{"model": "CTC image transcriber", "dataset": "analogue clock faces", "train_examples": 48750, "image_size": 64, "crop_scale_min": 1, "horizontal_flip": false, "color_jitter": 0.1, "cutout": 0.25, "tokenizer": "char", "vocab_size": 15, "arch": "vit", "norm": "rmsnorm", "norm_position": "pre", "activation": "geglu", "mlp_ratio": 2, "head_dim": 32, "fused_qkv": false, "bias": "none", "qk_norm": false, "parallel_block": false, "dropout": 0.1, "inner_norm": false, "moe": "top_k", "drop_path": 0.15, "num_experts": 32, "moe_every": 2, "expert_mlp_ratio": 0.25, "experts_per_token": 1, "shared_expert": false, "patch_size": [4, 4], "conv_stem": false, "layers": 8, "width": 320, "positions": "learned", "residual_init": "none", "optimizer": "muon", "muon_scale": "original", "lr": 0.022, "momentum": 0.85, "nesterov": true, "orthogonalizer": "polar_express", "adamw_lr_other_params": 0.00085, "grad_clip": 5.0, "adaptive_grad_clip": 0.05, "steps": 6200, "batch_size": 128, "epochs": 16.3, "lr_schedule": "cosine", "final_lr_fraction": 0, "warmup_steps": 310, "weight_decay": 0.02, "adamw_weight_decay_other_params": 0}
Rows from block 2 of a small CTC image transcriber, named by matrix and row number. Rows with one number belong to one neuron. Each number is 128 + 32 x the weight over its row's rms, rounded and kept within 0 to 255. All counts start at 0. Numbers have three digits each.
After each neuron's rows are labels from the 100 images, of 14976, where the neuron reaches its largest size: "top examples" is what is common among them; "lies over" is the class under the peak. Only what is clearly more common there than usual is listed. The data: analogue clock faces.
# gate: MLP gate (model.blocks.2.mlp.gate.weight, 640x320), inputs 54-107
# fc1: MLP up (model.blocks.2.mlp.fc1.weight, 640x320), inputs 54-107
# fc2: MLP down (model.blocks.2.mlp.fc2.weight, 320x640, transposed), outputs 54-107

gate.527:152163093057141139150124083133113074118158120099144161126108146109120099150098122098137110146085149142153172107116113123159145103120154143099153146124118131193107
fc1.527:164156113109108159126075181089084148147171132105099130106149125182133185184145142132165130151076060098148112168213099164136102120147181095120119094147092155111145
fc2.527:167101103140123082126123071148161107119104063152145157137110073065125107167091166150154188116133150145123168074134181079169119166135156080123111178118103108144133
top examples: hour 8
lies over: face; hour hand

gate.126:187094080173147164120139090142119154131199095119153134183142127146127090181115160126119107060145168097072165113125147140110154154133074099129126122158151119156097
fc1.126:137135099230151087164175118120136143099144105148135118129132052157111092130119121121077104137081125120132130118141099049100041117135144156044166144136136131166129
fc2.126:116158135153090152108160115136140071115164114071066156120095118153115138076168106092139059159161134165108093175154116158136138175121191129076154090084132183114127
top examples: minute hand past 5; minutes: 25 to 29; minute hand past 6; minutes: 30 to 34
lies over: minute hand

gate.415:165143145142088128133108112124160082128159151136116148101113146092137135134152084121157091167094178138114130075127120128137114132102155125138072187155137098082163
fc1.415:183188141103087127103089097187181094175159111182120148103124124097164163118088170140136136141169175108154126144121133128104124145116123132113107098169108084101175
fc2.415:128148123116131129145102127124065161140118085106124143165178142121103133134134131106182128112116124154097157159185090125136123085061132126097142110051086083088150
top examples: minute hand past 10; minutes: 50 to 54; minute hand past 11; minutes: 55 to 59
lies over: minute hand

gate.396:080178100129124199082128162152195107072150178126153125117124097123094153104145181106144161172116125098100052158178094119099107101126102115076060150155119087148181
fc1.396:113093127199141126081057079147141161131040145158084100152140151118140139193090155184144132103141123159152142138073151173118129125147176114110147130119114170151146
fc2.396:137168139100127072135143114215144108119150063166163116104130119090127144089107108090198143170165163148187095076097084129129169136122145147112109201115120117081090
top examples: minute hand past 4; minutes: 20 to 24; dark face
lies over: minute hand

gate.21:138134139149081162121210143148114128156191139197159158151143137121168096039118146120126152152135142119140149155082164071133124149145127120116162130173146129110084
fc1.21:138133123096190118148104103148100107083105102128095200159098172108105128127124133116174167136150135159138160142108117156183100105137164167058168088126129153108140
fc2.21:055130155123160180096111099155131106135111180140121099180162114128090144129153141159090137126125158125159180123132114133096171124145082070130092149173130132147137
top examples: minute hand past 10; minutes: 50 to 54
lies over: minute hand

gate.55:116182123125084105136101139075171093141124125126075095147123136153142108171106133109058165105123171082130133114099157097092107124118134155130115149178085120152116
fc1.55:152143124197192171164089101126118133092085148155131130079102183097149109128176108114090104106096127116093113123216122062115133134114106160149182089190148105126091
fc2.55:067149166093133162061139161144099102100093149144112141115171120085119162114088118136149079100166093160159126097107084101045118136114131131097099094136117130119105
top examples: minute hand past 7; minutes: 35 to 39; hour 7
lies over: minute hand

gate.492:100115141121157137135152121119151139081108127099114132170132104114141170121144129133133156138155167173139127054111120087089130209098159137090143087127112194113100
fc1.492:099080103075075130088096154126161110113128173171116171125126148104091139066160043088137137183108148113142156087132152120133082084142116165090145083142209039125114
fc2.492:125168153135123160090125114101086115155139105133184109152137089173122166110128123169119103087135195132122151130138126126107116154156113090130169143149169079149153
top examples: hour 12
lies over: hour hand

gate.175:138131135103135084087147143164090163135154084131073160169144151100113073130179176155163143099177174140187088166133089115093124155151166158169127176120116091125169
fc1.175:138116192143132143106096146094172091135111143122145078067105141132105147117132121127139157150071056108102122014100104120162158080110109120141094101165134156127094
fc2.175:114120126090106124120166106157152119126119088107135127165112128168141079112154097085129123113126094121099091113105175177170094138107141139135147165065157132181158
top examples: minute hand past 10; minutes: 50 to 54
lies over: face

gate.540:146154091087144099181131171134109105106118120175104121143133188123186070161113095107106171097144155114106211152162156099120101136133113127108147108115098112139129
fc1.540:118164163077120138127159102082145107085128156100195098109136148093134119147156105119175136163129131158120127175164153102161138070134126110104095125117143165130158
fc2.540:100125145150083113154142093144131172129134159196097109132085183125095117181129142049147126195105110154111173136125160105111137141103138191059135124130062123116104
top examples: hour 8; hour 7; minute hand past 12; minutes: 0 to 4
lies over: hour hand

gate.602:186105132135097107056106095146177203162121161129074164158050109203135157162089141101150122146083120084178115080155170119189109101008124140119153109131115119187100
fc1.602:101033103161119125040069112097177125114109143111136104191092117102099158084127084120092113144143144203158136133097094143128131134000131129097182194118133161106146
fc2.602:145103091162122122153153151139111138140174103097108151175136107095136110134163087121175116081128104158062148087145107144110113151191157148119149137100158070059090
top examples: hour 12; minute hand past 12; minutes: 0 to 4
lies over: face

gate.387:112150108139086175089154140126104168153147129151112078101106065120116144147113079132142090138129161111110115140154159186084157107096145111140113144134111111133126
fc1.387:103132150124104187119124138118121155165112119135117117146153096130108128121106128132137118112130166127142121175156134170135150137043110129158173141142106157120170
fc2.387:114164184109132092166099133102140146111153086132152129120134070173055161128131120116102085120169108095110133127151047122121117089134115101102048099171091136139112
top examples: hour 10
lies over: face

gate.114:183211137115136132180144120120100091135050198120110172156167115158108133111119167147107137114140166160185219121138189123117136170155167125181138096131135132042084
fc1.114:100121094081180154121184128105163159130068032086076122143146103080106125163159160089101137103107122102186111140139125126166137089090057151125120112105090121163147
fc2.114:152131148096134209166095104120143127120102082125075178077084103167129164121122082134187165101092169066155074160118107154088133168093122141152125112094176095140139
top examples: minute hand past 11; minutes: 55 to 59
lies over: backdrop

gate.14:128134130124198149129147073198087170132093126135177127110158150083108177183178133114088162141151145134149109100105082144101142149131160044124144132163075115123090
fc1.14:126133126132097065109065141119139057171165151063116154085074108212120105097122075153099126151118159136141113154134128146084123095126100159055106178187134113131107
fc2.14:128143084115153073119129090071088107108103129127139138099145121149090211152130150181148092120146103115126111109114134157190057039116104125098171108108097143144107
top examples: minute hand past 11; minutes: 55 to 59; minute hand past 5; minutes: 25 to 29
lies over: backdrop

gate.179:171065106184122144113103107157156172151165157063099161143152128158170127106188080152127084148148101141144185108130163151136106151188065129140126093167120116156123
fc1.179:215069133165140121151118090129180180128165099029127136139144091204120140097081108167155140184180114132116125112152098148133135108149114081145096096196127127109166
fc2.179:132174075127154092095171120109072151106102133179143138169114160105142098162121108083054068120172151108144059145134136093114127148068156145140167168122101118136077
top examples: minute hand past 4; minutes: 20 to 24
lies over: minute hand

gate.570:130128147157116119122108164172071138069115078134096129116090115086154111094158114111127099142144121147134116104106105150106158169159150146093102081144173146099115
fc1.570:093154182133110135166178122103178110158018084105155062083143114175112172134130138160162140178098145150104103123089098095078125106063107120122107125140105211125134
fc2.570:166102091158090121121111088187123108157130088100114116110096115160094189138139101115110105109147148157092131140085159085094170131154095134131101120095133154042134
top examples: hour 12
lies over: hour hand

gate.211:122077123140144119137098116126183079109133161181116154116126109138144091129154173158125170077111126164136127139124160116113105188163129073136107083126158135173210
fc1.211:118129115087167105144094115104076129163123132147199155098120079180087155108108094100122112139138137100144119174091116134141134087077051149119143140093168120082081
fc2.211:105168172074103172118127055126094157125178115120098076045152092166159125093109178095200183109126086111188101132132080157156079130089148093101096084147176165144115
top examples: minute hand past 11; minutes: 55 to 59
lies over: face

gate.566:133191137105107123070108105185191197150167109084149116120120147130140109150082157105150119083153164091074075118135072113156150142074151098090144123147086155096172
fc1.566:136098080161131104173190184081118119105156119140149157116121137123142081160063120140128125135192170167125166144126088117143092117118120045112107154110102074135058
fc2.566:177153173115095173130091193122091140141046125178104186094082164092181118133134150112151146090105104131150080114097120064110123151163121116120092085121140178136092
top examples: minute hand past 4; minutes: 20 to 24; minute hand past 10; minutes: 50 to 54
lies over: face

gate.35:092163149134128111085158136113170153162150123181136153123133194086157126116141127132179172104158143129079142158108081103132197176122073131116121131153101089099126
fc1.35:120154080106176095163098172103107141058117114151123089177159071090160080114088066093103129152151203141147098128157105125135084155157139173083147175127135089131166
fc2.35:144127145106122131098134140142137117114127138178160141123173114177105086120115108113101102092153116072119137073161198147157163117189116155170103168138179190105113
top examples: hour 9; minute hand past 9; minutes: 45 to 49
lies over: hour hand; minute hand

gate.572:119116061111138068143160089121140093085118151128075156119123092155120131187132143124101195154123150172120117149125148119175175090103100127127109148215107093122184
fc1.572:118096145102089235167084170086103130192142117142140140117125166141158110082132105122090097096132100119116157123121134174141058149135204157163135125110183172136150
fc2.572:101094072112125167110117108154186131101114094215103170118184162149154119113164131087161158170115148142116124174140095082134146096090135120149149121135107123114110
top examples: minute hand past 5; minutes: 25 to 29
lies over: minute hand

gate.218:136102141158121150108128149105119127133138122127084179139110073195170129150074125105119075184140153098128099115107122089122173103109139131100170131186145122173087
fc1.218:135099125131155161161097109089171099119123135103138112115084091152128122143058087077117117168128098118130120097173115172110169072054163169163131085056110168096114
fc2.218:147146126119146184121128127108148092118110130183139118143139139196107077144126138134082166120126119129173131073134159137177166120116146110155105068185180179129130
top examples: minute hand past 11; minutes: 55 to 59
lies over: backdrop

gate.104:127158059147151075122152141090130051120118112109114131135126161175161145107163129133133125131183138068139138155078111104122132074124160121114142102163106179172152
fc1.104:153032088119064144126166116146169128141150132093147169181127107101115175121167170095151141168144082119131154134140108116130114105076169152058100122102164126119170
fc2.104:092162152123119135130106147166123112126105134116129093081139121170146146167082153161116111138170120126111117085145184111141157138197110137159135057189159156126125
top examples: minute hand past 7; minutes: 35 to 39; minute hand past 8; minutes: 40 to 44
lies over: minute hand

gate.159:116155109135133112172111110125115089131101098113069087162156140143114051119114092110177112090155110140137132170109096071118119146111147170160130111121140157081107
fc1.159:157104097117148121122080155112209128128078125149115144128125076117135087122146134124097118105114163152070166131099163119112114139132202113122108071127088089145128
fc2.159:111137120061127131112098217080100140139148113112167187105164128107128101150068182103160079143113072138164160168213168143138088177102138115119084063108087148118176
top examples: minute hand past 7; minutes: 35 to 39; minute hand past 8; minutes: 40 to 44
lies over: face

gate.46:103133095068129172192108126086135170201178160142120133144138127113130077128176121128141133145100146061104134131132184112114158158058118117118131137141151048090117
fc1.46:073052103153137123193143108211179135172149159104121145122124058162127114147109120108169170108111172148151116109121107180159107119095134208101207118098125054171137
fc2.46:137159125173147049051089116142085147121165135108127127139158149140085186136122149110112148110122169087094112124159092098114131119199148106189120148173107154111083
top examples: minute hand past 4; minutes: 20 to 24
lies over: face

gate.168:116121072118134095134113116144136112093162141137149057105149103080117094122091169202147100141144148144148195127188152142146130145175113121137128137145098146207121
fc1.168:167125145166112110083130149092177157107113146168131119055134094162135169126183100085124163133147074120149176106085098119121119151099174080131144085104150064105107
fc2.168:139117050157096170064128131128121117079157124116166123154142122084175153147189086095073180117129196131142117106131197089153107137137123102131101167150134113148169
top examples: hour 8
lies over: minute hand

gate.229:080134131172131147099140068098106165122181158145114086158137150114124141129125137161136172189138153064099109111159150099118128118103157095158122136140193111153165
fc1.229:155161129156094124084133184085104104142138112098156176105166122148104114163189135165148162054096147147129113114107064146116116082139089113118222079128092141086143
fc2.229:172113160105082161137108088117154123142198131140103144172141157094066138135091155156110104195157093151113100135094124134132128140111103126157160138170142137148152
top examples: minute hand past 10; minutes: 50 to 54; minute hand past 11; minutes: 55 to 59
lies over: minute hand

gate.393:097114128077103132168133118141129126083128075185125126126143137061080133133143124122136115092121187131131148161169097132127137109114156175089100110098054089140156
fc1.393:076126121137098090088112126135122088153136151141146111176104151149130105139164103124142149107190091107160169103080156113109204092081145085129123125183194142165088
fc2.393:135158048164166111153202148157163144075047143157108152132200130106128119134141064136140166126172106134106119140157161095103136177185148167089140129105126111099170
top examples: hour 10; minute hand past 10; minutes: 50 to 54
lies over: hour hand; minute hand

gate.631:117149117161115143132115091098162141154101095152142160151149062072181159104111108152118132069170160129146124167095096104135200115148099176160154185099156140074174
fc1.631:111126070036137131149117100102186109129120140123125168179177141149157092141081155179161149127183183088139108119144064185091099139129106159093123112168175100116154
fc2.631:097170104227173104169146010195116125113126076114093116113125124165071122131114152114111075117091135143059132124134171160116124113110160113096140150127151064113155
top examples: hour 9
lies over: face

gate.463:135117086131179099125116145089150152173093130105077099145197070120142138165082138098128148154157134087174181111095099127160103116147112188118103029115141116160147
fc1.463:112142077163124135118176113142136111084141118185149135068049159134126094126119069177113108143076155159095099140141181120118127115098134066098157223178090131128140
fc2.463:166113094112149173107142110096079130081137167140137141098166183134061119143137136120154152116129159118151138138111170116074168128100124092110131101105156118109183
top examples: hour 9
lies over: face

gate.100:161105125110070083132092161164143137096128087163068080121117082141170122080039106055130119160128124173116098113137041102141096123152106147122166151157147086151078
fc1.100:133129106140154101172105078115095120142167116084119099165149159159085103161132143164156173091115087104128176123090171087075133133103184096135149104195114137145151
fc2.100:078123127126182123085040142077169165096103117129063125100195106155101179128099137123113093138135122142134113160080162204090130136084131179152111126113149140087164
top examples: hour 5
lies over: face

gate.265:175145127184111119162163116153143168145103067074174123163110166134085139155102118121142097096156099113182128198156130122133186144111084123053126102128128072149151
fc1.265:125115128084160133098072143137142051064095159127136106167125132115095141164161123189155186130118068166122136112077095101132088093129158129116099106073137128057148
fc2.265:143037122150133154127114164136135120087090168110051145093118145092123143154134078118089133085104093132073075131065158083141098146154156127080113134099135207104102
top examples: minute hand past 4; minutes: 20 to 24; minute hand past 5; minutes: 25 to 29
lies over: minute hand; hour hand

gate.135:175109128171143100102159142156110149114109179106113104118119091162115088161062173061111130136155169133109131114050148139118094089093223136074170147116156131140184
fc1.135:125143102094098144115084142102091139176218137152199126141200141098095158113114095086131152150110075132170084158160157123157163140161107132169190164124135110106105
fc2.135:127146086077097112136102053081160137105058147106130146182120123155133119049097174138119095131105157146135145063130122130138105101067130117128145114079096047097138
top examples: hour 8; minute hand past 8; minutes: 40 to 44
lies over: backdrop

gate.554:117068128098086144152138133099134114157108129091112117119115165155135146092144112073138169142198112154118111157101173074085133078106157072120128100158073127117149
fc1.554:099091099128108131111062136122106097129102120127105195082168188122101134137180150162088110147115194163085075104205123139186151069106133115180144148094129157100124
fc2.554:107088123125136168112171084057145110129092136179085130115113163077139090168102133126114082137191165158092117188160147182182136104121161108138105118170136110115134
top examples: hour 9; minute hand past 1; minutes: 5 to 9
lies over: hour hand; minute hand

gate.132:095183132101160110114169125152059149121129160117090113186115152122183107136114109099104128124105122163139140109106143162117144142112173111121073127148143107175173
fc1.132:149158080103105124141115149176103078157170089119162161158095165095129159113147153165143128157127195105132137135105097108163118118167130153091107112143108100121079
fc2.132:159164133149135105188170146144145145131161125132111109138134122195075123067131056070068161139082063160167088100104134155112132124155113164147086134109198122125099
top examples: minute hand past 7; minutes: 35 to 39
lies over: minute hand

gate.556:172177150125110111068151164116144057157072138123082144121094126174122058127094111113060128121107155190080118171166125080150104101161095100119127167087140095108167
fc1.556:085133068106195117181113164106099141130131103109113083111069126153110143096170076116104120151127137141172112156139111116127130192073098104122150148135185122142129
fc2.556:165140144107154062150130123117183090083168109160212141151138170134140151118149153114138127124197075162155164114119132153149142155119210122164171130071119133102092
top examples: minute hand past 11; minutes: 55 to 59; minute hand past 5; minutes: 25 to 29
lies over: minute hand

gate.192:069086103156101104096148162112142143126139112124138131115138157081146115157153142143196145096143174130160062152134098126163128127236108116086110139115113114119130
fc1.192:118120087154165090092119138152130092142092098100133105150124163089103122150128110137088106166137103140132101045147129151093067116077183108107174205132095132167181
fc2.192:085144170146062107089126128148135100098105099066137131097087143119141074157127158097079129102112113169133093128145119154160143154133178149158143136127153130153142
top examples: hour 9
lies over: hour hand

gate.98:087095129084132106100113124107084058110141078145145188105190144100137143099185141050120110173169159077143107162160137147173122094101169092163104132111078122163158
fc1.98:156143213138162132078076115127174103151158136128187119110140169126135098105124105169079154116120112074182151147120163154100166163115160170127125114134118117111122
fc2.98:118132071149131061075118091171122126182145125133132136131114092109158130154126150102137154096049162108231137072091130131064103126090065113143163090115122120105127
top examples: hour 5; hour 6; minute hand past 5; minutes: 25 to 29
lies over: minute hand; hour hand

gate.184:049156125170135138149135130109105110120112119060071172127108123163069128142132168101115178110085115126135153133145132095163129110154117119115106126171103078106185
fc1.184:129122135141147071155104122150155032119150066092192132178130157116188071085147121146126079132159105124143122115137102157141084137090141083094141132119178163133139
fc2.184:144150119114170106133175094123104177150104151203107130110161126166174177140158111152102097117143135139119150107199132166096136176076074122138137127113069105083087
top examples: minute hand past 5; minutes: 25 to 29; minute hand past 11; minutes: 55 to 59
lies over: minute hand

gate.524:112137154161092140138116068157174122112140081160108132139079126106103140135122132153109150182168217128166140098150107130104135097133087129137134098065091100128081
fc1.524:213089102162042146137108115087141142118138097114090065207123076159170116183099121140155118128146114167119141160152043113161110098137117145144162124088104110164153
fc2.524:066159118091106148150097128120055103099096127121109085117126112055113125140114137140115107072139129114114124127116126113153059071179178097135087100123111095097135
top examples: minute hand past 7; minutes: 35 to 39
lies over: minute hand

gate.155:135141140106140111115120171197094128142128160141117136112102084116151107112149142126117099082079111156141141162156101156176125099147195126149143104138074107116066
fc1.155:107125185129149105136183131133075169179057110136207109101115091154151106132150156134089112085116153120164107114193118103111153125111123116214162135158113049111127
fc2.155:130105169126165166084120084205108139121153109177059103175103133172089166127095139152131083149158109153176105149128113143114055122074131132129133079084153172127136
top examples: hour 12
lies over: face

gate.73:116114115075073114089173109085197122140102127128087160126085100096118078181087106128129143151154118097126159166125154086179115144083106153197173060096115091154161
fc1.73:182119132151147053097099056172186114127093107110105154176148123129117199168174159128156168132179087120121124177158106069078121189128096130158120094072110135158160
fc2.73:113103116145142189153144130145103109144110082126181145147117133116160128123128116154109172105142134116090186100108106141130157200151130090150084094103082074132170
top examples: minute hand past 11; minutes: 55 to 59; minute hand past 5; minutes: 25 to 29
lies over: minute hand

gate.152:083142134128068156111126167118157132202113109107149139142145086187135108130123169154103142123155168127173128121138110132119148102089173143133129102100174065173156
fc1.152:171169168160092167106143126108119125158172123187138124097107089124091126114099117173097112112092113178130113093118107152159081104106078133132115093092136119150135
fc2.152:066174142103101123121105108111101181097121212122100149093187158153158106093165114122119114133148121081140109203118099129125137068143096205146154160101138143145151
top examples: minute hand past 7; minutes: 35 to 39
lies over: minute hand

gate.313:101109115119060166156174105106155162113095123090091150142075169138140102121139174172155125129138076091152151094145119110122110143112191102138077109131154146186159
fc1.313:115091189199154127106117158146124096189167144118170142183147080076171145087126079158185149145118100106126114155120139143117159121159157169131147172125134156117118
fc2.313:100109107097114138098110146096103145158124122099083124161112196096139178103151080132086084135124120109127107108178092081200059140160149153128191138140128155149108
top examples: hour 10
lies over: hour hand

gate.51:202101089129105142102118133128049114165116100113102135086129137138112117121138091111123144161106102077131139158092138119101099063166144125104117088132117157159139
fc1.51:063132132125096110110060129139170156108101125151157147125108150140167147153124165170147189161154212119146135110129061112141171171117125185150132126178165083090127
fc2.51:115100107127111136159199128165119129093082173161159136154118149089115179149136105112112133152167138136126111149160158133093113130091141120168160128145071148113085
top examples: minute hand past 10; minutes: 50 to 54
lies over: backdrop

gate.169:170090123134153126130090131117106124099157098102153181112191100177220116148147109104080109123150091131144166109122145136154169086098136139140132149127106166130075
fc1.169:127130041185086141109105118113128100105118176144087168143101148134106124118114055088149109144099107144132130156174123119157134148128089149141102107125138147127158
fc2.169:116149144142097165103124138116170124114086106119102094115122074122134098136135160185136140107132192163104141139118076128200144057124079176116087089098161216078138
top examples: hour 10
lies over: backdrop

gate.438:067129090121103089103151131162168118112175115141067089165137119161158089199181198143088119153066100101092155131149141098099157131140173067111208115111155093138075
fc1.438:140127115125106152139163077120129140133141136128115135114123148109085115119135099205156130144108128104052148152150104130103088075144115115139088154154107127113135
fc2.438:120132068143168160075118146070154148135168083172142148132092131188083119162114116108172105087175140212102112051122097137152076102173218216113132152076182129127156
top examples: minute hand past 7; minutes: 35 to 39
lies over: minute hand

gate.121:166138093111166107170101104067107139145196181156049130118117175120111079183129079094176120105172140096105141099152118148114209108160162174139125119127148176085109
fc1.121:079164189187111190075116137123131132128085118151187096223169103061144179105149209130124144186090126172147128163159135121177102169128136168097134107106084139111148
fc2.121:174156181071173166094129132092078173127141128052057112133131155132097102098070095110125067117083134172141137126164096108151131096100185215117080121117129145137108
top examples: hour 10
lies over: hour hand

gate.538:154138151176121089194134095126083127182150113068092112188121110113133078122133127135089110131087154112108136131198111124154176123155133168099094121063168116117144
fc1.538:150133129118086117184152077114146114186106179095123146237170121127120076138124141144152102093102123012170190118092136143142118112140156128145105151179154157096162
fc2.538:176159104174131191118129147105096141163125100154136061069065111126115147169116163130125188094182132145081092131139135131143146116124171102089125121134124143168105
top examples: hour 10; hour 11
lies over: hour hand

gate.521:131116114097112099120179087164136171104150082176063136158132116088120174121088088113106118228126129144123100183098136147165099159100117182146146129088121170123161
fc1.521:150108076128162115126043144070120100085155109103150091108117109163116063112126158132127136130160103073142134109136134163082084065149168128118146115160097082189121
fc2.521:188137149124096131081105162122155116140138181194146081109121119168130133084086125123147135116181069149217133133131188120120121147127133105123085128111142165102136
top examples: hour 9
lies over: hour hand

gate.149:173145118143137130150136140157170092153083125092163199141073162120158127167148126084110136138128178188116157164128150139147197140138117134061129181141179137121128
fc1.149:126154128155112082157130072175100127163167135150095134097096109128056131147166185145136174132137102119158086110183107108117083134182104177109099051114080131152147
fc2.149:112176124163147095077151127139109167168182151133077136087160096111109153133156172101147155126142148092145142143155109135110148163108112117112117107137151069130186
top examples: minute hand past 11; minutes: 55 to 59; hour 4; hour 10
lies over: case

gate.195:069090125190141134126177100111123180211141118092175104149057112157156134101182115073109114206127118119154085133119130125132168164089086139156124141143106173142163
fc1.195:104108177159102089089128083144118194149186090125091054120133153145161129121132106077141142168142163161125148160093111098145123121161105108057133117112105113118097
fc2.195:136110101106071130102124097145126154074185120106121099163132127067154133081175165120172101076145126092172137136167166188151107124107156158145168163152169150173126
top examples: minute hand past 4; minutes: 20 to 24
lies over: minute hand

gate.464:174088139142150139102136106089093126057149121159085147171102176150151089096058098137147119145129214148088138070119189135150126135126143121131087169156142165141131
fc1.464:112107112194120164112094178129115128103102129133118187116130128136151136127072065090142108115097132159163130131117172157145147063109100122150060159160108112107127
fc2.464:089117163163101139087138083131128077136065137116089149146089161101093104065156117158139189125167124166087130165155148147115062087092128133097165100191091223190166
top examples: hour 9
lies over: hour hand; minute hand